config = dict(
    decoder_activation='gelu',
    decoder_fused_qkv=True,
    decoder_bias='all',
    shampoo_beta=0.999,
    precondition_frequency=16,
    adamw_lr_other_params=0.0011,
)
Rows from block 3 of the image encoder of a small encoder-decoder image transcriber, named by matrix and row number. Rows with one number belong to one neuron. Each number is 128 + 32 x the weight over its row's rms, rounded and kept within 0 to 255. All counts start at 0. Numbers have three digits each.
Before each neuron's rows are labels from the 100 images, of 14976, where the neuron reaches its highest value: "lies over" is the class under the peak. Only what is clearly more common there than usual is listed. The data: seven-segment displays showing three digits. In brackets: how many of the 100, against the usual share in percent.
# fc1: MLP up (encoder.blocks.3.mlp.fc1.weight, 1920x320), inputs 64-127
# fc2: MLP down (encoder.blocks.3.mlp.fc2.weight, 320x1920, transposed), outputs 64-127

lies over: screen (71 vs 37.7)
fc1.552:138155144101155088161153129118115181131096137151141157072172137144087108139111122141131061092168074144157138165122121113089077109118154157102117177060095149120116087112157148130124152188141110
fc2.552:113149139169151132139106110099099092173122104120123117140097139134150092105093133170178131101108112079113128180148199094179140162138163154150086134148098184102065131105109099100090108115154105

lies over: surround (100 vs 61.3)
fc1.705:123091122084110150114124169215111153151132078134163150129112060136072186158107100049076135136119145120128146131129137117150177103125119072148069163132107108163149121162122179110146078123097175
fc2.705:087119152108096161085118123175163137139079142174162155157121154111147135142149106083122113104116142158079109101124147118114130117150105152109077084121119137159128137134103118129145087094102117

lies over: surround (100 vs 61.3)
fc1.332:073080193125096112137074160173115143169135125164081176161138105119124161125111060073090129112092183140110169146127137071132131099146119130140134162152101175123166134093145109146192077174095120
fc2.332:091123143121122159089149119168180123119055145198144148164087159128143141138156113097125099095124121155088122105145156151108142111120101143104067082122132116166112116132083151121120082099114121

lies over: screen (100 vs 37.7)
fc1.651:075127118145137121109136113165116099089053144154115047183124144134116124194148161116090169111133141125074090166079141128123134093140116209148121086151183118114142139157118183126104120175135088
fc2.651:135077115175158160152187118126092079107126089120188129151145114160130090127130114096104168180140100154181124160161099153145132113138164113091123147148120176078127167096143146139029113143132144

lies over: screen (89 vs 37.7)
fc1.606:147094056134136126138158192082130136162192129098098126077194062118122135111146111057088073098152117138120205130098141160137110157127123120139184134132128132166164108121111169095103116166108135
fc2.606:201133153137137161091118126154070096122130115114148166161090147113118133137154155135145113122090183134127079123107067114101173134171098214182094188117076109058064155130103112093169159098143130

lies over: surround (96 vs 61.3)
fc1.136:096121121134130121163209157148152135121121113106176165134202062137119129061093088090071160125125221117123081104139184080163132071089118114150097140159125139147137092165084165110110150140113115
fc2.136:100116136122100139072113125131177160108090133199144152164066146099136126140139114106116106133121122146094148108139166131117148114126118163127039128131134118168126123117106125163145085112115146

lies over: screen (86 vs 37.7)
fc1.312:127087107122125106092118167209126140131051140145116108122113148082133177157161192135123164136156147076106176093129134125166152076149126164175092134128132125157092119135162082097111107100167118
fc2.312:116126074060134192147140136146148093147098093092197139120120105086160128169154124117144056090099131164124119127141149089105128097120113189172078101131156159124109139083131140059148126156177133

lies over: screen (78 vs 37.7)
fc1.621:067057111122102131130147211100123176121159102134187082140149145110130066094152152118113093115125076168109119097144109075107152125194161086090104107098072077172144136143131094083185167121078070
fc2.621:097160121176188190115176171185103094080118154089144162147077108157115129149123155139132134138132169086157137138158132159077102087071140121150078119090115181142147128164118122178127090129196191

lies over: surround (93 vs 61.3)
fc1.262:108132089139164173175141144139152139147155100113165180183102087195123128071045126141137170187108162110124051117147171097132179084119107098096074189178099146156173077116099173113135110145093125
fc2.262:077104150108100133086114125162154162129080147181150151165094155114145137143132108105126091086129139151079157119139158130113117111112110152128057094112139108178126142121107118126134065097093127

lies over: screen (91 vs 37.7)
fc1.89:103138134178122151085098122124090182166165087142111114062140133144129126171093159187148112141078139092111156116096150085090096141173140142166162093141119129163150092143129071144140085144104068
fc2.89:137153116158133111116139125091128088065107152124081156215085152088067152111165130119086118086155122135151154151196121110133164117109118101158092131091179152108117083097177161160146120131178166

lies over: screen (100 vs 37.7)
fc1.422:091086144147078115178098159129136084065112128146148138056150125122116128200114139069082125196167099178109128135129135076118166176187144120122117146097158105111157166109088153145141069088054139
fc2.422:112097145154179185116179153102097105089102145157127127119160122085088143160139147134090152139136137086143100177190113123104098105098185087103148118110153099145138113139152148128151090117189101

lies over: surround (100 vs 61.3)
fc1.47:150161122117091046136112149126102116150062137198134125119086109101102142164139095155108086119167108138105111126126148123158111080170134121193112084157163144094115129099170166084151144093127150
fc2.47:094063141169101175140066147163137112150160142093129086119104101108145114100125170137047140117103152107168127137123083117096161128155174160154142210156130094115112140132121095173060140148147089

lies over: surround (100 vs 61.3)
fc1.366:127133115172189120063093196155101152167129072107122118149131101150080115071108140104140146155216133175085105170159150067142134106133163083143162104125100090160089114148175142054124099163117072
fc2.366:077138159135115198123147142115162114083092131223105147159092137063086116118115131126108066127098107154133119102149145156066162108117079151137136168130099143116125095165133161189116080135140177

lies over: screen (89 vs 37.7)
fc1.346:104134166104153129088148089081109092182187125149073113100201127137148168081141159116055121111068119157192122080113097131151119138106111131112208074192089143113136085153123173088137099141154189
fc2.346:212134144122119106134071116176131127113077136080057105185109152055106148135115161136127144076113079091135156091114119155119112141204155135123082194134095158126109087103187137204129094126151114

lies over: surround (100 vs 61.3)
fc1.17:134127100170126147128174208193112130126128095101161188156119053142122173053091091074143174152144169138149124142152179118149146096112122103132078182151125182162128098129137150113129082175096093
fc2.17:085102144096097149093108139154177142122082127192144155150119161111114111141139123100121093119116126154071127099118151122108144113142112149110091115112108096166119145145090105157141075089096140

lies over: screen (91 vs 37.7)
fc1.167:111152101142131068116024156167115151158126164089050087091122120104142115071143108131101198144068157161203160124072083140174090170123100133133209141110093174164128115090117189186162155108134129
fc2.167:138057116139129135116143178151137096162157143119117149116139140117099097122181134156075111057104142067170093200117167129121101125087180141136151098151157144073082106109087033171118152092189149

lies over: screen (64 vs 37.7)
fc1.4:136131139093089067099116146120131048163136076169146135179122174138165129126099146160088153151100169151182115059154105057107100167122156166148104159093099103108096192142069152115092163152123142
fc2.4:101132122125109137104158146094090163140102129112109091084093088146087141142155128136113092104138170142129169118119133199121145137108100153114123207145155152135182089117145110152194098190155193

lies over: screen (95 vs 37.7)
fc1.698:067160090125093135128118139184148101117068151105125126163082140153106139100143114148177187075117129135123113085129159130062139118177179143096152102162060124129101118088176110156212090109139171
fc2.698:131127105127092096051164149130133112049163161189089079149048131161172133133186093115123138098202154102149105113137119128140105101133177116147137141100127147074107123109117095104169135147171145

lies over: screen (95 vs 37.7)
fc1.607:142118115150081063100151131150097070118071220160139206187132109160143193151118122133093188105146232064118159143108153150127075113146099116124092114169131165102138112097165124192164118099096180
fc2.607:105103122158171172079136190107122117151139157122123106091123127100102104180156109143181070133064126122164085200169114092055121082080115124132124133113241155168069143055149092154095116172168114

lies over: screen (93 vs 37.7)
fc1.669:193165128112134099140162155117116142164088172117150139149199211070055119207152156128129092127090116127045096152139143144150110147115147124126181101130172100111134134160108177118126122103131105
fc2.669:079162142096111150148178155047121108120145135125143104090128135111119082102139131132138044180125105161120163137115129178139115178113119090132100131164156139152140170160112115143128173149142134

lies over: screen (90 vs 37.7)
fc1.509:139179183137177138174141118138133148156138133127154151133167131147122135072178166101119121157149087138125070095138148171125195113124137153124100111124100167136119170143140107113184117066136098
fc2.509:132150146113099113120104153087143143130130141092046136091096115129163137123142111225134143158120119103148192047138162148150077146092155135121097079113130114097133117131180156136168093139135176

lies over: screen (100 vs 37.7)
fc1.632:125112117128126132150167103146171112118125139127127128105142153055086117000192131129168140086132128171154134143197125075143101153144136090093177139136079149108170112151137137163118115116157114
fc2.632:077171138169169166127168107146134074067169161143140117141062144123149170125121089083119154086124102094140135079143114138082130053133139160173102151122160150154123111100155093177189118132125161

lies over: surround (99 vs 61.3)
fc1.641:121140111154081115162118161148065166179089081117122194170108065166112163072125078091121147176115177149139122134155142118122144109140053126105079186140107177130164110080118112115139110168110133
fc2.641:079115132108100145071113148161164120112090142183162163158111167102155108140137108109132097106135135154064106113117157129107143114137106147107065096120109109189113143142101124137134076085089142

lies over: surround (100 vs 61.3)
fc1.486:111122124111119138117124136101137177162140087076159183140167126143096151085103121064079196106119168153152111134178201071177157124125138095166078175127072114161146079172140167118166119152079061
fc2.486:102132155132128184112138127146158137099100116205124144171080156077114099122117104133112077119095126122122127118158150146104134103134114163139081141127090132125111127114092148177119071109123172

lies over: surround (99 vs 61.3)
fc1.46:087086106186155143132146152140134142152122119144114179178164061162110134100090143114086151119097138097145105153107098108120183085141096096124100125181124155124140105108087136139162093177154137
fc2.46:086113129121123176082160134139152158090086133197145148167088143128114137141149128123110083108136132169104166126179181138098119118098108147121044119089129104179113115120121151141111066113105142

lies over: surround (100 vs 61.3)
fc1.103:124082115136140193177130172192123170148128107131131179154150095142109181091082077047106179172097153112108126129130159109145144097124095064157086187153104172168143106135096142100128112168101097
fc2.103:078110135111104150073128125160169150106082137183151156159105156114144127124147110109128085104126131139087143110140170137119127123123106156111065093112115103165134132138102136144135070096093130

lies over: screen (77 vs 37.7)
fc1.285:133140153144138128102138117162118151123135124117140088050116074117096125165122167127108105083107138153101124166111073041145102073135195163133106136100154099102143145115165099133131072060095118
fc2.285:110098100109147132127092099105082102192140104097135078155173108152107072129134126164103094175139195103125173175148123133156085145117108158096102123191153177144099110104096140144072182113118142

lies over: screen (97 vs 37.7)
fc1.112:114160098117166121118178145137075069134118104149116152144200138145138121146163076110076093118136189115131121105118123106148154183156129166124206093159152069137132103085116225097149146155120180
fc2.112:149160152135107183145083087125142141128113140107079134179107181139080141093123185102103141117118085150150123122115075137104116087184110133136081180119068147064098152136186121141170111145097143

lies over: surround (100 vs 61.3)
fc1.732:090121104157184152158152158210153153140115100143108171192123095157115186119123132051130155181157131094169123134140135124133170114126101100147089137171120194159138097146132159120143097167132105
fc2.732:080096135097100158081115136132161144110085122201156153165128153122113108131136124116119090098124138144083136119143164117110132118129116147137077116095092088159133141143106113152141054087089134

lies over: surround (100 vs 61.3)
fc1.388:110127156148116114157132133186155117139115107107128149140105082105140170147087157121109119111103130105088121149125077155144125109110132139172075111161098092157160185124103083097162100141144132
fc2.388:052172194088081130132150140096134086122094110180190168152141186100170141137133112090150079153109118170084090094160131107081214127120117116132099088067113165182149140112083111112144108124105086

lies over: surround (100 vs 61.3)
fc1.411:094102109132172131098116150169124173194158162063077175146137080151070145110091106065125181187139148135110107101145103088131140121087088050145111145142070084154106116139137098103164098171174084
fc2.411:068125146090130202103152113135155147087089113203137151170114179105117132147130134101092073120099111133115132136158181147095148102130107150113093125109112121114118104141095142122136078109101136

lies over: surround (93 vs 61.3)
fc1.244:103177130136144121168083121143081120138170143182091118162077150131110163088169111133076130119092155160132101108128104198146142203105095128104147143134104165111064111105130203157109165128120138
fc2.244:157095096171099127109091160123119116134163131079096069055166131102105119099097119157109154134126089104140115153113142074112137145117235097144124124141110111122140119135114141172108110130178090

lies over: surround (100 vs 61.3)
fc1.249:115156090124131134113111111167051161202152125093128153139133057152174136083123089100115154194124177160151119124138177135130177122096096090101082142157094157119163083110128142105157123162126092
fc2.249:081103145119126188097131176138147126091079117209128154155118154104114113142133134116122085107119110149088118131132146124082154087131091151105096126106103122149115120143110119164142056109112164

lies over: screen (71 vs 37.7)
fc1.131:106086183117200109155091096156170179137113067147126126110130103139086087158144134104139092193085107105117116099097058166133159159140158149171164168097117133197110096138156117150125097091120090
fc2.131:089174173171111097139166121104167083108128164072129127094060061129118119103140188144156152131135070145146130116156141136179073104150180143144079123122130111126153149109141107103160139158098204

lies over: screen (84 vs 37.7)
fc1.217:117098112091130118096137152157119125133136125159116113116108189111118067144109170165156139148092081096178115151089112077173123177138127116121193116172148160191154104147107132171185099125135123
fc2.217:138134130148088149116121127107121090077085097115126148147096117191163187067084178144120125138147129074121128138182142139111151104144131107133055100151135157140139179123108121103145156134167129

lies over: surround (99 vs 61.3)
fc1.55:160147101124136092196108149139155175165129122100134211149107098158107134071024106055137146155159187128101111112173196061127153119107096104120105167124100160109155114174128165079144123162102108
fc2.55:071107130108070161078116131154177151128095132190155156152119170103137119135123097105135093111105128145085117117113166136106136109138099162111074114112094116165142138137088128161153091095089148

lies over: screen (76 vs 37.7)
fc1.742:107164162097116151169153116080058114155143109149145145178159056150133173084130124187132089124184152121155127152147096141119137174086119096150125120076115091208097062121128160163158139114130130
fc2.742:123106077052142120131115113048150126172124105091103172110105124144110101110109093141129182091093087130138097135108147136195132109144139116103126103148112109149132138124156122128161086106160113

lies over: surround (95 vs 61.3)
fc1.494:131149122168103142147082131149094106147121151201118114194069125109089163087165083114071100118135156144151076113112115164143155199131092140131099120118160209095101139110094205165103154125123147
fc2.494:162074097182139133123059178127135139140176120065121052062159146117130081101112128142042149149128125118173086132092164090124148099132231105121098148160116098111119118134145146182114115121151083

lies over: surround (97 vs 61.3)
fc1.130:087129153162097139146128135120138122190128117148135141180135077124102168143092144066080152125119161107116141104141117131155190060149124092165078162212081165126137129143098138107139083183079151
fc2.130:085108150094104152078125133161151131112067125194148157166108164123134140140145113106124098102130113158085123131138137125103134123108112143108081072102151124179121128141116135123121073085104103

lies over: surround (93 vs 61.3)
fc1.762:177169100133118141140091171167111140131115126108080136065208133094101083150156107102115100155180153219103170155128142129146131120137114119134151106112159145152157153144180163128098109111145069
fc2.762:079156141122089090140135137071151095125133149156154097102105067093133107129150153136118065201107125132143157110152067184115124165085072135196189196142147156148187135155085098179147150137151132

lies over: surround (99 vs 61.3)
fc1.10:132049126101143125142093129154119133134108093169097142188112080143110191090096104104076164108168136132107119080148129142103131094113106119133101222183132133135121057078171103134159094157119074
fc2.10:063156176120120174108154120147164142118066139194151145169104161128141117146115115097130144103111122137101131133142128140093163114121103124107070095101106132160118112113098156120140058110112095

lies over: surround (99 vs 61.3)
fc1.326:113114136157178099114210111146152087113111108120169143122130051084128068089065151100118151150135118175079131114152182162128095120135140097150142166140084101152119061150149088096131164116135155
fc2.326:068173175110075156101149155116127119103080124224175142129121184078095151144130088101168081111121098147100116129159145125104197103090117103130097109075142149151132153131112111139145072137134128

lies over: surround (100 vs 61.3)
fc1.406:132175175099169185118117154136191132175121134179135103163149096116123170147114168109118201162102164099109136142089163102163179126141140140126065144179067068135106109135064156116135081177152131
fc2.406:106124124177121165071137119125124144099091142206140159186082141115116142112133106102100105099127126156111140141168172131094098112063153126150079126114164127156137136134132160121130089107118152

lies over: surround (94 vs 61.3)
fc1.562:102098105142108121161176131132103132179127103098137167172108073170125162087093078118063129167126176103149097104143137086120192048104112072159074134136149148139153133108076152092143122132047119
fc2.562:085119145100095128078119158139157135118082125192156159174128150096142108158140138120150089099123111160081133119128157128097161110122101136105063099136135128186112146154106126131139069098116147

lies over: surround (97 vs 61.3)
fc1.34:150169160119146079129118114162113114143136160127077188128145163080122129128074087100118151144130131114103119157178146159191187133145107130101114167146147137155126117115177078079103056152153106
fc2.34:112138077122110102148175129102120105107156094130179086112095114119124120141135130162137091101165157142116144133087184175148038165091070147158098195165166136077177159144091117118140163184144139

lies over: surround (99 vs 61.3)
fc1.754:131108128113143122110134149172158102183143167117118126177128103152099158150096111118074138102144163188183155072108168198106113054061109138111102148116104091116110141155137072098108123185114139
fc2.754:062176180135079163103141131147110098114097103184157132136140145128129135155133110081112130116101126149112096118163088117083179094123133108165112087082134146163094113094106123137102104114149121

lies over: screen (97 vs 37.7)
fc1.547:131173109093124205131143188157149093157141139115135167145121138127113113098172157095134134124157063120124127105086136149138128135178096152074120139148105113062135182098093099078164132123096101
fc2.547:168124124078151065124100173048144150130097163098098162134092094123145095142184100171135128187131110138142146059088131157161123169099117093165186087110156143124094123117132149145135132128158160

lies over: screen (77 vs 37.7)
fc1.604:136117161128116119151083164196147119160101103123118147108114098134152187094061126170123100084125220118117145154139136152094118095200155145115118114112138133087138143112166116126168141194137102
fc2.604:078176141082102219109161128074156131097095124119120142125155092108142115154151174110105099172113116152102156127172119117128129133091098078094115119115104107148150079139151217167150095072100110

lies over: surround (100 vs 61.3)
fc1.231:147147101106169111132109164145069145164092132115137160126121104129104146022125116100165210168204181156137096127160183137079101106127102093117145167081123159121108076080129132080157156147069098
fc2.231:089106152115098162105136150152178103088113141191123155153101160102120123143119131109119086116090115157093124099111136162072142115146099164108103122124080118120130131175098117178138089107126167

lies over: screen (95 vs 37.7)
fc1.348:124149077175150143088091153180115077155118142151069158130130171145077117091128134193160141116150145091103175107100156087149171113117111109123106093196108096133134118076144118139140100062103094
fc2.348:125138158142134153124163113084144122056073126163173107121069145103117147157127132131150122094146101131134108105175105124084153077095157158170113124074122132148146103119130155167136083179150176

lies over: surround (100 vs 61.3)
fc1.584:100126107146136167141131145172099136144121082131146166199111068136114178114106084054130172178093158128146129125158141106162169091112119103105066211179120181136146123143129139126129097140101123
fc2.584:082106141111101147078123137175173139122075146178151157146110158114150134135137112101119095097133126142071132121120152116118131109132097149104059081102123111179125127128100125135146076099086113

lies over: screen (99 vs 37.7)
fc1.64:113083180086103126155147192118155098073121103142163137086130140161087121176110198094083141211144114144123138136138119114112178145152104102149158130051099118130156149117122094119134069091068144
fc2.64:136103145154148170118146133132072110132134109139126158112180053109088133138154146137065149153128166093128074155163101142146127125124161095088181093083133134149168088130122125104138104099153100

lies over: screen (86 vs 37.7)
fc1.258:103127087132146128185124140119200116177138105158173097161108144075122146113111117137122152141116121099108098074097149088119159117197104113095118122142079144114115102099151109106231081152142131
fc2.258:088187084100103055080133046127130081115055149126149145143122144124179098185130075123176054090122121166115110124171115138069157167128089159125072176140106194151175149115148110179181120117153133

lies over: screen (78 vs 37.7)
fc1.743:088159104082172138109094141169143130174181191211121111118094167134131093150136141117155112070120060090183116115162140133145135198153144176089173124146098104154167107087140134078169129134097100
fc2.743:134079125140124131130142146196101106083100135140104165161062128095145152068162115157163128124128142118158113127161087124077064110149105135148087113079156098048060140111124078186166130128212168

lies over: screen (80 vs 37.7)
fc1.686:167127071091127108163180123149075098140155188113172164185131134145117108143117120151109134117145134147117117187142129191156138124134112206141149109151117128161113082096156175099194195125127100
fc2.686:160101127196162104178140170143112112127204121125108115070182128137059106115105137193116155159109178132163095220119182095139105167120103086139149191183131102116100118134149118148065146135163124

lies over: surround (94 vs 61.3)
fc1.12:135149157108111117144080106166118099143114149080130151080129104213110153144133098164143165116105173148058101145167125047200098126118117172134183090093095086165121069094100166115175148146140114
fc2.12:065113118142133169109119208124132152137190143145108127094158110104092105078119149179113139118160177070099149229152164173146103143088226152182110160143125109085067097131200117119053142139176126

lies over: screen (80 vs 37.7)
fc1.202:126150141164158143131100117131180124176112152136145165085127128161132155041132162171140107149112153134148084144149115187151235105121113129134117116134155119130110154144127110107144102120187142
fc2.202:120142152121117148149109139107102112109139097074055115093130128126130148129131141154108131124147152146145130060118156140143148171058139107119114090149136139115194109136149158142206079128129153

lies over: screen (92 vs 37.7)
fc1.616:190108129126102126155173117134093153200131156104137170058149102167093147162106171169084158128097185143121209142119149153144146148161159137123178155156147100122139108149136172145141183068169121
fc2.616:109104144176105183107110245138147045075124128147108116166089085048123124110177136084141097134095108146147113137113072157078107129063154139163126154092165166125098090113111116207106117175161153

lies over: screen (67 vs 37.7)
fc1.573:096091115116155193107136180168124109116159091026039142109117070161151126098139062104071067137083184117065172065118092161157121178130103147102172207130083075126151141125068135090108097094098197
fc2.573:164147115126073086130135066124093116168105097087151117158146114136145149141119160158114166135080131155100107135104091131139133112165128140141106168163106121108157137167144169101168177157129102

lies over: screen (87 vs 37.7)
fc1.163:137083124183137133132140135138128175154167073118195111120099127084109168127104136141135171188138164082067089174166167080156163116140115072123132107180098122155143178124135164110124081121099044
fc2.163:111152175147135144100166091044154131169103192205168143149112149077155103209140142149118051082097071145121150174147110098078169081085087140155090115132176200160086120158092164119149137131113123

lies over: surround (100 vs 61.3)
fc1.628:128132069137117134147182190173069077134109157045134202202117103144166172124064075134124144110148186148132122065156126129125107092082115160122112150115134134092128126095183091151132119114075149
fc2.628:039174192128102167115140110119161113117075129202182131136139181116142101145116091120116110109106108130099085137163102096073184096117111088127079115105114151183115125099082126116149103147113091

lies over: screen (97 vs 37.7)
fc1.586:122099094085145148088113190119104154102162105105140120078126126084124145109078168183175115183132074080093126142126065104162132141097179073118169109150092125234146083155116105168171134133114073
fc2.586:179163127158094143089147126111146098072090172120125106119115166143156128113098128135137142154194136142168106160178137109115105101101112158148074087153116162120115111086131119099158123123142210

lies over: screen (95 vs 37.7)
fc1.502:129151161187112117086120150118108047107118090073156080130124169140099074146124148135147166130122071151046117081135130104128136115147120179109137136164097148101162110114143144082089183130121149
fc2.502:143152105113124100105154090145101102081157164123128098097115163165122125133122090161120133170221108145133130164130073122169127129152141130170117138147134169099077111070092083129135125147110185

lies over: screen (100 vs 37.7)
fc1.691:069179145110138087110100137143132117147127143115123092156106154123097115138120156076125133138156152144104156129109109182155169085118170129205067107165153156111139109165043199087186153127118114
fc2.691:150110127200194151188128150097116066166085099073157144150133169160083081168128172118066193129102060157162125168171134146094166088192140118112165173140120158095105120120151133165064150134135149

lies over: screen (94 vs 37.7)
fc1.426:107175123162086120122065138170174146123140168090150129087083074114117206082136124124137144103162130107132122122120081146115155140190125159105135153111106135138125088046192126141155168111122114
fc2.426:119097080122142154155100158162145095132184125141071130115129143098096176111161085163150128087162103089089116146126142146142078093177192154130135117129112105122089151109130047118088129144089164

lies over: surround (100 vs 61.3)
fc1.40:101121153151073129131142179200118136135120107098131185137105055092125171115141117069109137173099170113168109118140112128105180130129088095125041186132124170141100105139147147118106098192098123
fc2.40:070108135101098157083100144166154131126083119194168155153129161118117117148122119097128106108131130164065112103119166108110149118139109149124088089107111095177131150139092113128153076080093127

lies over: screen (92 vs 37.7)
fc1.53:150100151153128147194140101129164157165101142121124066111143155109072219169154139116117114158155094152094087148091148181160075123137124092152095132116108106107139175116142130072137153163079195
fc2.53:141070118124108164159143139122203045106101117117090140144160142164094147154183072157072149105137090126152145142147074070143156085181139101099137122111112117157095093070152147208093114114131141

lies over: surround (100 vs 61.3)
fc1.288:110077112145136138135097166177143125170175100103134173176119124112115128105074139097149202154162130175079149141132160121107162078108110110147120174135113111094140134146100108086103129149112137
fc2.288:073141183098086143112140166147136117087079102202161128138129176114095126154139144097115089122114090163099127079156144115090177109103110130131097085093129098189117134128117097143166083119084151

lies over: surround (100 vs 61.3)
fc1.13:081082133147142160127110149161131133196146147105113190125142070184147163096099139142116139134112159098137123123111137129085165071141140129114119104186106137138112095127131151128194082175116146
fc2.13:080129141130092170088159141140159133096086123201125156165111158115109153129152131092111081126118130172087125121142148135105174122116095148115089127119118120184129104159124135148103086113121146

lies over: screen (87 vs 37.7)
fc1.693:126119114125146086131102120068128159085135107153169121072097117153063154165150166123164179143129130184099131074135121123150166172160122149145140091156152162193164098113144131185093122115142094
fc2.693:159125127199147177157121067114090115155190168157096114114179143068097085114086111185150194096147110111114102203090160092147116131147164093115093100159097103084048129117117183150130156104130137

lies over: screen (99 vs 37.7)
fc1.709:172104071108154091103124150141096117101121052105091148077126181113083156117095116068119129192143072119097128090086110132157181144136127077128149145141142201168119143097134153135104107166151094
fc2.709:147132098108124195196194096064107106101185151165139103137109191129119179094062060154131131147163133176125105131136143172145174152092119087129109072158044160088131157156166147089139147096161177

lies over: surround (99 vs 61.3)
fc1.649:127135192110130184165136186128153096137136167080099116179139127148185162143090118183120082114129097159095145102148154135092152106114113119128135144171134068133120162127159113127068104122140154
fc2.649:052180168128101160119147106079116081131091107208147128115155157075101136102125075094125145129127085119094108117172095126112186124120151075155126080097110159138104160088084118145139106137123104

lies over: screen (98 vs 37.7)
fc1.25:108138136150073116129074164134109068163135116108144112129116120123087119127109147161104174124162153099145126106132095156186180125132127063163174117114112084132151112147136107114089097126119089
fc2.25:126151146173143164118178134124129106050080140182112117148100149085090127122151145121131094114104104155174141125200130133056165071082110126148103156103158147128138100146133154157145083175181154

lies over: surround (100 vs 61.3)
fc1.556:159114076133138124136125152156140107159128098121133172143172108104097141051101087068107172172101191157100124134157135070119129127175094083172100141125112150145136081108139148115145098163093056
fc2.556:097092168131120167122128112163170141089078125203141120152087159119134108144140125132123083136111090133120144092146176155102152102111118162140109128125096112150113142158095149184141085133118159

lies over: surround (94 vs 61.3)
fc1.384:138159100158115090126138162149135142154150100152136163148200049136113156046125075142134178164155193136134091085184184062121104114137087134149098145122157164113155065099098133092172089103120139
fc2.384:081114161088093131099118134159168135096098149179143158174086164090150084161130098096131091129102133135098149110130168144114156102125121154124096129136105117178103163155111116173150088124124161

lies over: screen (98 vs 37.7)
fc1.5:122120055160097106109134095141167097171136088123127111122080143146094076114147183138111164086132191098178091084101137096087075135091140085092098123127169121162143129158147126088091123057129079
fc2.5:144134137138112174158152139119122126083047126162102190139140096074124118109144118100183159114091112146136139141170158187064190095101136143142088153088108154130098138174111151158165116163144160

lies over: surround (100 vs 61.3)
fc1.402:137106114149092126147113093162132157215124066159125125135173087147089145077130110089138102150119138133124121155149128097145119083138093116093121177162130161147125144075121151146135123155130105
fc2.402:099104133098105145062130141168162141098089146185146178165109133110139124135143118080097112107116138149084129109131185147099135126121123147107073093096117110168131128152084121141148080098116131